A small masked spectrogram model, trained from scratch: encoder arch vit.
Rows from block 2 of the encoder of a small masked spectrogram model, named by matrix and row number. Rows with one number belong to one neuron. Each number is 128 + 32 x the weight over its row's rms, rounded and kept within 0 to 255. All counts start at 0. Numbers have three digits each.
After each neuron's rows are labels from the 100 clips, of 14848, where the neuron reaches its highest value: "strongest on" is what is common among them. Only what is clearly more common there than usual is listed. The data: short pieces for a synthesised band: melody, chords, bass and drums. In brackets: how many of the 100.
# fc1: MLP up (encoder.blocks.2.mlp.fc1.weight, 768x192), inputs 0-191
# fc2: MLP down (encoder.blocks.2.mlp.fc2.weight, 192x768, transposed), outputs 0-191

fc1.655:132116161117137091117100123182109145117119134132075122136106139138116157123185063124157181129101116162147171124134163067126142083105101135129168100136180092143117091167132115217167127151127119158079170097094137176134084123163097104114106162170081149153184135095147116157079079106087135107152152145126131102128149124154102144190133134149078168157103137165150138141087110098107149127140187110114045136098160048149165182122188184132164074113154171130133153104139098147136047113097135122143105112117143124063114183086139182124109079093069025125159081128138115146135113156132123164
fc2.655:159105086184129139129082136138094143119119111151093106132083192107127088103174140130162073161170130152145100097166098131128144117114071120109140109093099127182095082164090128146111116125141146144114103150146071086135084127064115135115097117120087150138168129141121077127169071102049154076087178135157124111140117178092089127115134081088123145165133179166136186139088135129172061153135136161136099143139090142088173116114110046193112130206132139066139102165104149189099120153117092169120157115181125079151167154133146193119128213135156169170139129104172181112147154160133137124
strongest on: oboe-like (26)

fc1.513:156149125107150095123148134163217075194048159063151107151094158139122098092129131102134109101145126103122094132148111159129142143123177134179137146143146145167057152136127174094159127105103114160155105117158145128140120129092129175103106147095158155138090112080133143071087167123140130143176122093120149160125174096164173050124137142223166120160098098105077123159148120200170162160144087132148145122100129129123152146188147135087124111049113145111122096125166095107058141090157101148179129109106140128166165043136168130144165080092149117111142098183131102074092162087104108081
fc2.513:134159135146094095079128146109118071174087153133176135147122099128136062142128152166128165120144130094109102111135168179142167108118149085147145127129155108112110175139132100098191120127113058155153060138139146114181139105127135099144121122105145108115102132137141153097146234121159179114121121086070200139187117110131147003156118160148196085125128134136146104131099144133119125119132106125151147170110133119175163087213106174090103126183139176139086131137089104126082137103148074122146095154154086199113159034104185092141104093113131131071139153099156104125120138121127132094
strongest on: oboe-like (30)

fc1.706:165123168164096084082134096152152149087136082167188072130135135116137132123103134166174084156146103174070104194137188109123109157143202156102138191094131162133092085104122053158114145082090141147109179134111128177141135135114141144172114065133088152153117165154125106139148159126114122139094118130153107126129073151143137111095104129174211090119162186093105167089083103138155113155071156114093118148128121110132108113174142144161123120160168117127102062116128183130127121153138145183067153135066035124098123146134135137109132103086148131129165115152115103115012133091128085151
fc2.706:083075137238129129107059092156122147099194121048150066127157151149173105099152093151188142109150120158120120141065090141104119149074130100114120112162085132122092150154115107129126161189105133135144156165083132144170117123120175144139091104080097114142054131114115166179090142131155117138173160147103181105105156114172217144137148141114109223182091107091173107144127175112133150085125104102137151164072113097145135091132160137174096159100103133112117125140098164162167113151156118134096161078144062123141096153158109094051111164106141114125120142178113127110127130114138163118
strongest on: marimba-like (30)

fc1.374:167140126140097147143164156085066138079099152144152116117109094108117158109083155160165071200069091089152060088234143107187090154123122176098132114170155145160161164160130133121157121106062123104102173103148123122160102082099124098145068158109144150113126139130130165132118160116113106137114144136086188105094151102173095144134123144173151173140173147141129200119143100125096095135145175091139193127125065094084111146099076081135123129139135131070159108095109077133135159132093135166145079153164128129149068154099116134120074135118148067113146099147172090136164124127174213155
fc2.374:168081091144129121142101123095191124141084104139122165135143125146092138145186110070121099180123073163140120127182125105148100124185080109093175080122089119169162081094091114193164099174228080176126108140159121177094144147148139113112108135175107178133121179123116084105120077150107148180094117092157114111167116124144106088098119122160187114070096088165105117128143125164150140083098160107118134158153143134140136102092141100175181086138098187112135073158216144029125083122131151116155137136124087165099146151115155138182143137112137152088130112150116122113092156121107191152
strongest on: open hi-hat (40); harpsichord-like (30)

fc1.691:080103123081144124134128143154122119098117113180156146104129178126040089122106135111154128169188090151119102121121110148146193165115085146095034151134113139131098112105096137079119092151093154169122150103137137121111122122127133107139101126075115113113111130072096111110103150126170094067111119100124156141131182161089113139046148145129153087094122132104101160156127173124116146117109153089151156104071131121096225125202190119217121132167167180132142162189175079131137123112161140178120133062100184158160129148193093168130133141134153152133180096072167138072139151140110147161
fc2.691:147146132176114127095125162151130189078138121109103128096104094150105149166142105139142151123194107105137144176134141115133137106096166102161135123131114103146177181073157050139129179132139104111150141131125154166135134110136133160070131121109136197059110124146160191136127167072134064103116131175150134146158121080170062198115092066186094149030116117126119168102170119088123128094128095127154086147137150095146150079040157140110109098121102026173144123098124084108178130138165117100128145089157140106069170134129086134158177097081130138134113181131124153126154098150131170142
strongest on: harpsichord-like (30); square lead (26)

fc1.192:135134115147137091125180106159152105115119116152100155140157156150098139110113129105167112149138116126093189119056165091166117141146123105087153145151101083153082194084176132171148118053108088158123116118171171152154139155132122171125125166122170137126121168136149160123151141099065114100129101133138041074143153116195136145170177132114106158074085121150116151148119165090123117164118120179152063091116118112120097131202146103189142162141182086178165162137123153118119123049083089119068126141060147156090135084092127120106097157116103134103067188156158193155147106107195116158
fc2.192:137177135086209134134200115173137026158129133189126108133154099092058153144122095103178150070122164151157112136099161101198078119167167136163137110127155139170130071142093152097092129181098151122159148142123116150103151119108087144146142114114119159132194136155101160101117063117122116153146054103139119174052179094174117112130162067124158120144093151120108122116114127141123148149107112136110123179113134179092146133136091100109140089146195084102143141136135117079069168148093110115122147116164100089134140180144125141137096086138165128138106095096146218137121150171100069068
strongest on: square lead (61); clarinet-like (35)

fc1.496:107152122155141144072143108097132145073114119120112080117095130169126129101157111133112109138148113179074160160114140128157128130170105085151108107146094159086102136060163120146107156101062093108106133194164166125155114114111152091148150182118132110068114187157170156095157136147136172113094121180139062083132123132168134065150120142117142087107162068152091039153103129133148162091101160177107138105200144121164134187142127172149086179074165114093132192117164137099166093103128154120021136112099080145100127109137143147115124093167116108170172128167153122104151113103131185202
fc2.496:105181124116114105152107065162147143126127105143139123170106093121137125156194103170103134134154155144132114106093105127158109108135122138162121147129171206125097109158116109110137118220139171162126096129153129123135140149111116154119170047147125148170147135110116164175134133014149148111139142119140180172123118130066141132151178180098076103142084150103105160125174144152078120105132126107115043103146128113077102124084147107163132056185140064112114096147129143135093139088074058137109103122123236109110149086089100128115106139145131094102071107161117188112087162060108152128
strongest on: harpsichord-like (31); organ-like (31)

fc1.121:224072178170126152143143190162145095139143125133100128139117129060111129113127145143111068100121156141114104118158086170151195158146193153124140161119162157135121197148096089141147114157112076130081160135156117136180103071136118093133078125148109157124146128171120094153134152131210155095128087109103142136136139102095118101165111082183107151101076069156195154152091147107123139190102116129157101084079104136139131169137127125118191119117113163175124134159103125114109164078093088125077114092124117131103083122165163170134075126148159108131141148134098029047162117063131118124
fc2.121:172099187077124062127085111131110146112128137211088092134143066097101124100156138105118166122097100146125126178132156135059145107137063186141123136168117126124133176087089105129148143122087147099150162186088156123143112186170094165123115099076143131108145147133135101112169133104139163196161115074077115140184125114104074117165113080111104112118160155150165180133120185096177175061124115154085162103125102110114053099148134142173083124133132145124108119165050185123177110148112112122101122140095103183122133186165122146137145171168081082116136085117143091114145093144087152074
strongest on: thin (high-pass) (30)

fc1.319:124156089135106142146133082136057130102123134135151161105061154118155135142111088142123144127156086099095087208088136084112113158149121119118113079177102192123104122147161123132125175180130104138133097125092140108100163154112137137138135204108151118174132123069122094141113154173095103106126185110141115129124111094122130143066117142158124144054120136222120071099122142128146116108092119137167168143148131054129080167153159155113121114129130109097123131068092162135117238133149143184135154132151112147139198110190123104240117145145197100145174146141133140077120188130104109091
fc2.319:078077138105141131129125100115144119122109103049118160142181141125148130105170123091106175152121159152125196074168112141142152212109180070162106074137114132128146129083130203142156151130101137120151092142138088110139140142143138156163134123132094112146177149104172144129093064115118160097122122119138144071007118152165148177098134118123042131170064162107134106132215120101127112176143118081123139121119179109162140068088158174110145098063158067156103087125181086129094115089164102113132118147138148143121130105165178147120139090143126070088112171101106148103155144129097111135
strongest on: square lead (27)

fc1.168:183122151116106117117120119108121144161092178151156129134088177178070082138146076135070165130124121122113168136072148087112143076179145124097068143156170097132133117145089141103122126171161169135154138151131090121167164129136139135149107108182104114108117090158123059151144115121180134121104097120097063183156123169147124135158146107088133113080118172152137130151073128157104151109140084131158081172157132097145150132083090130147115172077088144085134151125132088090176164159098134114210138061136122216112219097076108122102079127136144122115111153139043116092172135148202103169
fc2.168:117189094073157125145164166117174142123153132046168095147134080127111185116145113138093111129088143128126132119114125101076135121000146104133152115183121118109124129161176164171073117107107133133064132150121109108099123114092126167111137166120131119109087140109184155121137148178117099086093122136118165112134162152124187154068120126156110105167122112118158111083130136163127112068148182106106105097136185123140096162130149191096109197175128114117164072162125153075109167137195193094114121161118157097123059148090169129135136102070109125195155091079168146169149120123158157152
strongest on: vibraphone-like (33)

fc1.349:140150132148084148084120142115156154105124178071132094121144129139109086124137116093114106196163131140096129165092109137159163094085116186150141104145070128105128129145087127125129168155069120221099116144177022170156128080085104125137081103145163114165098130154171049090171123110146085089191186174094146150138150105121146115134122119139141157099105091105155122144084174088141102151158051134166132068128168169021110076120099168125142104139147200158145151115104151156135062084129181107123160130138103142141141110094148109142183130161142129147149128117123109110163114111157144139
fc2.349:148113113144123128102083088180125133126129106145115168152174106123112106139093190184200171188126114147180170176166144119144108084183129056148140132120141083163147155141160149103102157140177103096113084033083150091115144079136186124062097168099098126191101128142200127159123121133061173168092060103100126128116173099114135080165132151083168124058115137097088122120110127073097121133111111134131136106144125146132114151158155152143121155171113126063133120149176124154132105102160152153131147132125152111091153071131148073060179159121129144139143120128180168109102168193106115103
strongest on: square lead (32)

fc1.355:142146127084166094155135111163222123120083148165131136185128123163074142157095113145123152121115115122101095102123116141109134132102104107171154117129067135124122157076081179123151076143147166102172136086077169151101137167046112182120132120114101112215177113066113106117127217096073151106212162127145106128145121117141074124089125117160113145147102070104081095152149111134168136100203121173062134147171174094100149139115112142083096123112138123166125137047135125119121128127139124053194126109121149156172133148127111197118136101134096143107168155131133175151097181130127122128
fc2.355:145211110120125135110146144116092118144124140103130117181148055193117073088133162148134110154176171115156104069122119177153138115117134122111183111148129108112115141094110129111146150129074125128157082097099173118161141052192136134137120134074079103140145120147123121083136128127102220176143101108128200127121115112215108082125124149097105135132126077146183129131085147146116109129152093130128171165132110074185163094193075145146064115159161148146129138093095106143102108130130100112160110090128090145131129117183160168092077115179191141097201148053104171090176162145121130110
strongest on: oboe-like (32)

fc1.535:170046132134076129166076185126135079079066126134229144126148160122117091163154144080154124184069109154117140150072112122160143115053178089142130154073084170135097115193117125129153069123130150161162156159087138075128108121135120131157132129088147143063163128168120129092138112136108149096159130072141091137144156117138096155076114154086141130171127162148124106096101201127133174097124066158107139124163127117121109172138145108122119128173130101107108104132149109076120117136140148124144121154122131211086082064124136138114105133110083131127120086172164187119131210128132113199
fc2.535:220139129141071109083160105100134111165180128146135074077137100183096135155126136145135082142127179150139114140158182117127167069117060103127137111136172119094144116171143103101144089100076128105107155089114129163116103064105119187152148181129095123171051198139116121119150141173111172105214115122106175114118107143062118031097127145119130145127116159079190114070158185159110139143120121129104177081150125073156156119111150106110109177096124150125078191125162130131079103106166170137139139108163155129143147127151171123108196146089154137131138173134145157126125104158136141093
strongest on: vibraphone-like (31); organ-like (27)

fc1.590:135183130095144177148184144072186112073123187124092146129171159149158078110130092168125109140111113087117158177128104151158180145164135111200078098142140145135142107125147115160116077079094127140147105110098173119129125111168178136117102122152110174154131164113111129155128130070082078121069171075098144036147110225116059119094140126155146103107126172125112140111148112123044153107082105128088176122143150112153064113109124149150099161130067174182131138160114151132130101147125133103138126128159072175106154098148183094073144149115152121108141116194125156178150102092151141089
fc2.590:084147109145107151150150195172107089161140106073059117142116124122099079114113133085103131144137125152085146105155121137133165194109198168140109085072107168096121174099109181098129119168172126214124149112081137105157104117156133118136133088180151157117120104104111193132199088152150144101157088188126066164165071102117156160122140176172175146102154069077159142158127141140158093103092168103127129184138131162173093155094119137107108118181112131069152129129129112107141148108085074122127162152090094073109144136088169110115055155150121101082133145095137112173077156102140095157
strongest on: tempo: 110 to 120 bpm (34); marimba-like (28)

fc1.545:096113091134184088119072082055125139085143111112068142056148152142112108121138097087180078072160150078137128103116096120224147123127119138111120129191111121163150118155102132134141089118121128098156129161099163136067089146149060103168094137071136129124133121135110156108131085132115147110190137170175193148142196070150191134147159135158098074151116151121167130118202135136129121122132102129130122109124107115058141195157124105120098080207067098166106155160129094139158097146070152131134105082131174160164187120152136115128056186151131135152128122132136120093120109121149109113
fc2.545:143117071170150148130101046141136169156166135076115134147169133170106110128115100108183160088115119096098160085154060095133160120114093153107161166187136190147134116103114104123071060099177058155122094146094113139120114105193136151085077116136117139185067097115146075119121103087173081127197164133122135142090130118206131130148206105145114133178128166111127215190171143105144069137107059110122124150103131143112141105117155147160110096138117186134145146172188135160119136109132094148113101104167101081119200134150111135169156143113115103111151128093127090127154135155140135109
strongest on: text has "noise" (25)

fc1.403:088148129113142162107173131092096130140117124050153107162151130173113125150119119182097134096110158144069150132087178145142190115123147119104127124098129072140118112125126092156172153149148116149137116136165132172119124065139149149166157113146107128095151100141095155123033146150166127145123142138141120110123188090155088170095136174162114132166159105155153099160174142099199109168106139110087121151148158124119132121170116131143145172110075129080009161106137106129084170135106081143074056128071131149100102099089120105170124126151120194164111056136037160153173074144097158175
fc2.403:104133113216131179147128141152143149115150136134073119109173180103109077120126125087170121125200138116125098131104076111161210120111111058064069197155079093186139075163105138112146092112130167143141169156131130095104127105086121128078092163106116136187134103135166094062144173112181168108101102099153105125167097131103089140098115156124099180146116133083084165124112111158163099125154164128134119148144116137100121109101166109150111151174098134102193147118138120175136132176126103139087127160170141098130100071084091185177132188092114139138157117077209141093120161083130111098
strongest on: vibraphone-like (53); marimba-like (29); melody instrument: vibraphone-like (27)

fc1.139:146128128136080127152134135119130157115191143136142144136124166152081134124101151130132116100158112126082055162109101127111114163213166097131152146164098119092119102074140128116162135118158123144134106193184180109143135117052169122118119095153147185118140103103150081137075052115128106104221137155113137091074111146127120135098101167132139192136083130111108116116117087142124099168129111126073114096119146161091109126067188098117081062105060163138160154139174150149070149161179163112133104140106101068098100140057150168169122085105194150119122102148120165110169199173113113158
fc2.139:149110144144130070094153130118164136122140081100144165143062139113160119166161093132122116179093107154138213176118201114131126103048119170125152083118158098135148149116138093148097105176130138094145114110092145120160119118151121121198088156178107136152118120120131161102155146152148191152073061118114133136135100107099136139113136112107072072148114118156155142121114126081170202132118139122132153158093056095227129095121122127165090122207096099099158135155139094104112130112128084118080190105110128168125144133171173077133070128142153073228128149120129077114151100128110148071
strongest on: square lead (29)

fc1.66:136188148157123089123144180148186121160160141084082106111119115143140223147138112139115099129157152140106147125118109117039143155064111157113098138142066164126066159144130139136124136111141137150126128131124140059125061118090118180121133179099138135136109177120139085119188102093226102076079150131208130117185153118121125086115117113087075092107114095046117164118095153097160169093171149180121102116110167172081144138178123126105155110051100135147084163110114118065145093096183153114119149130078117136148118166135147147110136109178102115125136126054134112122126107143156132100
fc2.66:150115075149113162123153107129120147135036094126154135156170158146164074112135143139120150140163073132145115150099098099159108140112115122083167099099175095182205142069132078149140094194155199116121142137117103195141142093173179061115116102153093101131165125100099133152118131175115166184167110148062069138065101163138125160127159137147150157153090186172153106156169057094108099164130106080129102097135082077127129085080129126162122119142131142105149098121126131169095185146130115163150128154187106127120125060079123075125120172076113143105132104162137120115154139178093118177
strongest on: harpsichord-like (35)

fc1.26:145134154112155113089175189149134169138103113108107102091118098100110132143163129067094109062098117074103060138089147132170167171070095121098129136158121067135103091193092179158128152090109154086153116145114137122156097151060162110144133148078117110131106035154174102165103158073160177119148153177141157145156151127069091115071200143129057096108045134119129119040132101117129161114152160114141079140067133156110138137180126128175110146131119154154152150170132097103147136113136158111157163106158108085180124132123157164135142154129188155116141158176153149146102096098101139119
fc2.26:098149109148078192147085111139176127109146112100123141105087087157102137169087125125067112163146096141107200135162092122135104113135131091157162164130171099143126149110120136137136164082124128194103178113192128157108157156216126188123067087098194179085105134142095162130129120145134061153086153211108160151141105071185157166146145068181112120091115145175105128160126130122173113151104095133116134131157138103150186113067127140128119116137127110132113085087116109154181089101133068167121105136137078168153084177137063161121128082070082152107085150168101126125121134128116148169
strongest on: open hi-hat (45)

fc1.717:147132141135130160119087116118176111146169142153106075125078146129120092126192113110086020118135151123168134074142094127091160088089143122119143144139124101193125150176183121150106130154129104169157134115101155082135155078155126078139076116151144212132202137130098149173093112136172190116120157179147158156170180151153091132163090116126095078172075137154124122059123122151114134209129078117106101095116089127104165055147127131114113180130116086133162095054080106071142110149122101164088120068121106150103149134149178137072159111144166134144080110106143142138093143121161108129
fc2.717:149155153107085146080118116120128099146142115075130115115171159138117132115077188168099122070136120122114135112117194091153165093165097106123115143141139125150126163125164107136098034086161104060118169181150104147143086120098090111184178157191135102181118092104116079115151128154074116095125174133114169117138132111148129087143105140118112164175094130095106084099104120119069104114162171151123094124116136123188165137165132125105127153130104156159103095104149092131207100109123127104106088162234154142137112120109077117176099183179105125114147125245113149090140173085131125183
strongest on: marimba-like (29)

fc1.559:163106113128132141200150078090087058091086103129165150120088098159146114182155110176142116160158134093120151175146132122107133090202086106159145085115117131123090143189141117120090147113129159124127173090125184159130161127095128141129130131093108123142067100096092147165119228168105173117158176074154146091167193103211216108098131161123119126166145162121090115121131100173105174121150080133167124167129120082113099128122163099204102080126124160150111063116063125092135136156135165121120105124150166119120122116177124113127073072109131094143128079122104096107147144180113155101
fc2.559:130159164131145137198125085165096146118134108108113147149136109144082093119129149094129081162129188106104113130160131108078085133136095153083152092126119103167151092130178101092108146112145167160091112095173127138114162202090158163161147134076176116130138148093150096116140114140187173140109087139188075070149137105139192126059101053195089154151063134151122083093142121150150088185141127067182134161176119135111136141060104144124142060106153217115147127201135098112094119156117104193170101117114121092080118134143102136117113122094135158140109170090129082130085120144118144158
strongest on: harpsichord-like (27)

fc1.284:109128123122129125155142110124103109143112114142111110143120110149125123079111137162181122082120143154118175080119129154127092228130131122143182145092102139090135161116200056160146065143146125172113203135086135108202144103067135079089203123129143112160168163087072110078161111126145161151154116130116128118145123030110131153073154107126127139129086147117135154103133129122136147161116162172162136123109131190081117118112122207138129132121154153108095117130136093102151078125146136183084102078124094151199120197137177096124150099122086091172119060129110153060169148105059145117
fc2.284:140141025114130210117154119115131145091162095050186179097153108072138163120158088166142103140161126118121154115101082131103171115054138124103150150178109140149158212134114129118140062125106114166073165165098106135109109126164145185126127182105147126091084141158193171129105142129087122111089076176101171156154130111111131134119109112159115130179155084151128095098107122168155135084147134114114084105131177080182142132163101172127074117176149129173154054124104149119126152176165178106125117094108100130115085106110188139113130172113121081171146098073114104146096099117153130163
strongest on: vibraphone-like (54); melody instrument: vibraphone-like (39)

fc1.396:156104120064146077138123089142147074114092150136162128130133104213090141105121122166120126119117127115170080080116157109101091135121136131141112137168088162160161147054107175142137131146095134148195115050107153153083151124085105197123141154152117135218148089105123127124133136072061138175169149144146110086120105109150148119139173160144065122172119061108157159098137125104137124123169167101099168166149133091156155103082091143126111153147163110102109159068132146110102143127111142082148132069094160122157133165162131166117111132151081115061190147049068195148136161149093152177
fc2.396:125172167126118141138129165161101111129111161164144096174135074171131103138123140213105081127130148080136099057115103157138156086135142120123135143141100157108098169125093092121135095144126157130089084130063181096174148073132144148112127132122123111137149123167097093111141155137086188141181139035126157142156111119160106053149131124133140109120079121160157113118110202097097122125109088159135216134139102081135148073141102160160107140146101191174128174128091089132110123162106100093134106147100089172181086117153153160121069096162183089154159077044165188150163111176142137139
strongest on: oboe-like (31)

fc1.337:147167126112208142203135071145144107128129081115136139131136159115124196130113092069132047139177138163153091139136154088100156130142116176129164143128150156114080114198125121141142068158100158094153090088124147113130118151093106101106067168160154163102116131119103085085174185159119162092129151129155065173122125164158064199139115174127117093123130100120122109119114143104113117126117113119098107110042111113213134173154142152119109135126154110081108158094023077056124138140183156123179137146106180160117141086146147107173135151133148127136087157091125152081153104135145109137
fc2.337:069141114162136187025133113124104116111176147081126145118105148154143187135083164146095113145086135137165157100121194093101147124189079082156122116165148164121160067130095099169148111181131084148121105113111115099122171101157157129195150084134135087153131177125106095124158113153128122161173098103139093121105167109150180123131136141140163107130125176171122133090140100085066085182127084126134169153135097110082093072176126189122144157129122124176139134168123132094159103110104147154188145204191126165093026105137113125092138098126127127121169117167102130066105163100106131164
strongest on: marimba-like (28)

fc1.335:105170193184086133112130148139161159127121167125043156086089098138135111142117114154092117051196159131098147067123177127123130118110132118097088115162161155132141191133113128110138090165124121161132124071114100090145091114171096174158160130129132150113085097165154084196081156155138179136111132134092157096134124107119083126127140084101122152150100081055126189126080128080106113143110095108138116140139160068079168136135092107205147188141099156115084089097144212151170181134179097127134123127128154124150136133143069160129120127130173102176179115141172147124182067149109108094
fc2.335:080126112139136098118117074131127172124128121082176107132176199130131143113126093170152118184106110161153120125151110139133169154165131125068130133140065126155147120122117133126158126175122150037131146181107110173146182112109178073077054116132089164126154155115181110099148157092126189096154158162160092097102132112101140124115063197089118084119134176114138101093178096110089159106152122153138126148137135109155160125101178076108070096171115140132127139192083088130086148087170145168128179163152101060111130070091166075096098145071147136095153083121154140089130156150154172089
strongest on: thin (high-pass) (32)

fc1.519:132162175202228147118138164152094114128144055100071091151135118135116150068119099148135142134138138141147100155126165164121144093173126175139145115134112137111150159135091105107169070184140069105106128118067161146188131056158167155087136088059136136147116171071050104146141139101191145118184121096136148119112131138108089162128095117132112152120118107135196084070145157076117124108153154103161125074064120105117109145076145100141170107104128169053148155179127117162118120126168136114156164145121142169169120091143181081131082124132112071115095139162104113099102111103116170104
fc2.519:166144093133087127131127144155125199161138091114172179096147087136128161105152055153156145108145135127090112107104165095147199119079136162104143153109142145156106144097130101144157112148136160144082111198160165152158143138057135146115079086160226129101117127152116176058153097078090149144155088130100102127165072119118174122138138104083194142161132134144128121112157100197098141111033087113095143136125149100144083087134115172213079155175096099137124128089108122085138146160131080152135174146154119159120092146155109165151142117081142139138183110067135098156085132166119169095
strongest on: marimba-like (31)

fc1.351:117132106180086129137112134112151176052074142163133072086112142138090130147134118142120075117131083081143143142158133125193130150152164123129149119146088172145077119140116094082159070100139117109157139184157117109144154168111134150186165090191119137120104200141090168147061205182095121125151171172107062129097107119087133100076072093123114205114211136095148179171148094112150097157113101071118135114205151091107091118101101108138111127099130122151115095065145151143149154140094124092119097120139102167120129144106165149157141100166183074137117173163149149101153101084139153122
fc2.351:126117143093106171152139112181106069178182096122136148068131124116092170138110142110142172126079140119148154143115156151134080145114113128183140135075090140153115076111139189154101134155156182104155101080200180065126176140117237118121074152109127152111114094112146167139133139067118139105081097104126154103097138118075128107148123132069106067162076122164118096110103102144131101094109165140160142224122188140158155176124128118133088174196151093135107146156175123150105098113100145128117156128132133120137122085127032129103110150098098145123140185133091139086117112124171159061
strongest on: harpsichord-like (28)

fc1.656:126130130193097129097131097137096154144129130201125137096112107121142117137144104168136103166054151173101128160050152115154142163132129093118085184141130170068111123107131141127126167133148131172119180087135151123124070173137118136165065155150195065184106117104161142155166146181152111139137145127070119074117136160132123190172126135137119097093083177120150115144140064159103142125127148128164146164103180104123121079161095139115138106116142152149073073027079126113172149094138129074134142119121150165129160106117113084076123063165104116119136045081176109126161127144132044125
fc2.656:130127158141167097147158118118137114152040136121128161150092094141093134146144053127132085150057134141135172154141076131135132107081142142143157188102153129104158121144162124053135103127141141115059135154142170099123195113127109144163129128115123018099143136127128120141174137140102128119154200134208176136082124148085184181116106155129089135125089155128140081104170120112068153127076099139114106138142079108166037150198107176155092096155113027085117121137113088130120155142144136135165144163098154159149117135121162087139128157090143088106120171097131142143105152191134166113
strongest on: harpsichord-like (51)

fc1.431:115110108085113137105170110137150132123147141071113211097095124123166148079158135148148072159133108162120146179103126135180105191198130158131133119122090100170113156146109115156122177134199097192126122093084149153098117130144188104157172127089095136056163180165136119107107116114154112152110079106106126095152154170156147098114135139132126182161080118103097066131114099121109154173129149141090104106118119091124226097088122129090173107140169134143098172094097092089128127102081236140130121127164138139200131152132085100163087146103144174099093167120078159131080139141183116104
fc2.431:123066208126118105175177151083197120090145114126160082139097129108148141153053124107168101143119116141116154110123096092130175106149134118116136122193163160107138121121126119106132102147141137097128181135185096089130155131136106115082120126152187111121164112168114122102137124118167115125130165173188192118112063083092159102131120148112020099108105116081139156111093169167138086154112102072156146079141106121111105152163167162146152128210109104119089159062140137136113172168136117080174098181149153124200128113162138103156151087091135133073189157104110077110109059137152138146
strongest on: harpsichord-like (30)

fc1.582:134122086082097160091112148158095166112129116115127198155124109082138136134161105136172130116092204146147167133112074169115103090119114162130128122060093158104101132107104160131083170083160141150107131102115082102141107154141141124174154118110113128146186130101103174115148087137193118126173099116125086178147130117172215168169230141151084186174141131146127134158132110177133169111175113158184075152097133176155104131100136080099156095063123061164135125119149154110097133107083100101124186086126083104112107121113154076136089098114145115095143139032099091134125157104127101171
fc2.582:126135176130174141163123079086092079127081148152130101118161151160130128093075149097124237140101104130072082105180151118114140094135121080145146142127194148110117092144156130148100145114084144109103152079115092126146127143109085123091100194181159107131127136130123119178090153101083081140099171111114100130110138123104086080134109110145163119136159120082114116105088166107070080142129121107125152127121108132141103138185122116099123167121216157104114127102101157151120128126102196132160061139134150189132125115126057184130235173144105146158105131223160169116109121143123204115
strongest on: text has "noise" (43); rumble (32)

fc1.687:098148162174082215157155066087156128098061158150118153151090157091128137154140129167179084142167162112152117172122163135104092091147162072185122070110122122109134131175084109141133162152130119165128108042116161082136120102095155137130132112121106116129094136119161124173075154156075094104087145130093099127075149099103086130111085155152185156147114161111122107103171153093088109154136156144184199121169158055105135117107132140130108152233123167056140157098108152151127126167143133116137135177082173129119086126145066131149190087160136144144130078148123150121166113139141118086
fc2.687:174133077103151084083102129122162142112130090051131104104097082171115116097194121144104111141090111195118142122181130127192130209094112108135158195191126186143106130119185143090102156131138144109123162193096166088112107151139091151159121147130106128182173156070177130084140132097138129158148152079169131052177149152103162093086148100113057146130049128124173127162139127136150166150149156129102033145116125154129147108095109176136130116088161091118087110124112053125155144093145095120147174119157151110168153068130206151130129151110134112123110159125118127107148150125132109118
strongest on: square lead (38); melody instrument: square lead (31); thin (high-pass) (30)

fc1.330:129104192116132196195168141059124187122152140128141122160169074084076113125083090142160100115140121089143181128121173151087132106115150160112192105107125144138131127153163156080160067116083085141121108104142164110192095126150148097072115115111125113119121099105148089178092145141140115166233098113119202118120089122075133129060151161125119110155152103145190131170150148073113129111182110165144170148147098103104070081139151090139115118117106128123097107156114127113124098214125111149112141126131111111138094132092101125164146103138129124137192123127094222158098154104202156128
fc2.330:111180128139062121119096109136144069132111118092149124086135131154183125118147088107157138141131203194128117142103126064122117163087143159180142111134121086095182093049160128113129118126103127135114151157129159101150146091146084148126157112146125143046135049075176149129165149137062093114098139161088139072145131179141098175079100122172155118112108133178163090138167112145130080079058102154151160141100078122092186114151103156082122163141126134154044110088143105092160124161129120068126133087152110159133139168145147113063100087105178178120155096107139173169128084150118103118
strongest on: marimba-like (36)

fc1.229:086128087108093108140160075084058160078136096123073164203145116114068151123107153162196071111113132098157110145153141148165075134153158112102081098142147079143123137187150165139140112101143151137109141132138106141103113169098131159162134146140092114069104150118067089121068211146086091109175094182121107172155123121074154138137147164141181096154137155124122194155128112090138157142139082139150162123161110154120146113193135085152127109158128157182214118070069151089148097123076097129106128160113174114102109151116154085148144164185123135137140118116113075158113166179172110119
fc2.229:101132108138139100140088148139169134144125164139135104121149096137134099142174165055084128150127141128145138131129089132113096128103174135119128188106098154100193134145126110149166108125123122103152141163200198121094124137195213118119109118145117105117060125118061099150136144125107173123091183140130147104142114129116155091170074128155104156121066115132118175061119088157145123096105097072090122158107132104174177115055084182111070137080175143107120146143100141134068088093105151084121129211113108155165138127140167145164140167139123092180085120145093137228074070122164142103
strongest on: open hi-hat (44); clipping (37); text has "clipped" (37)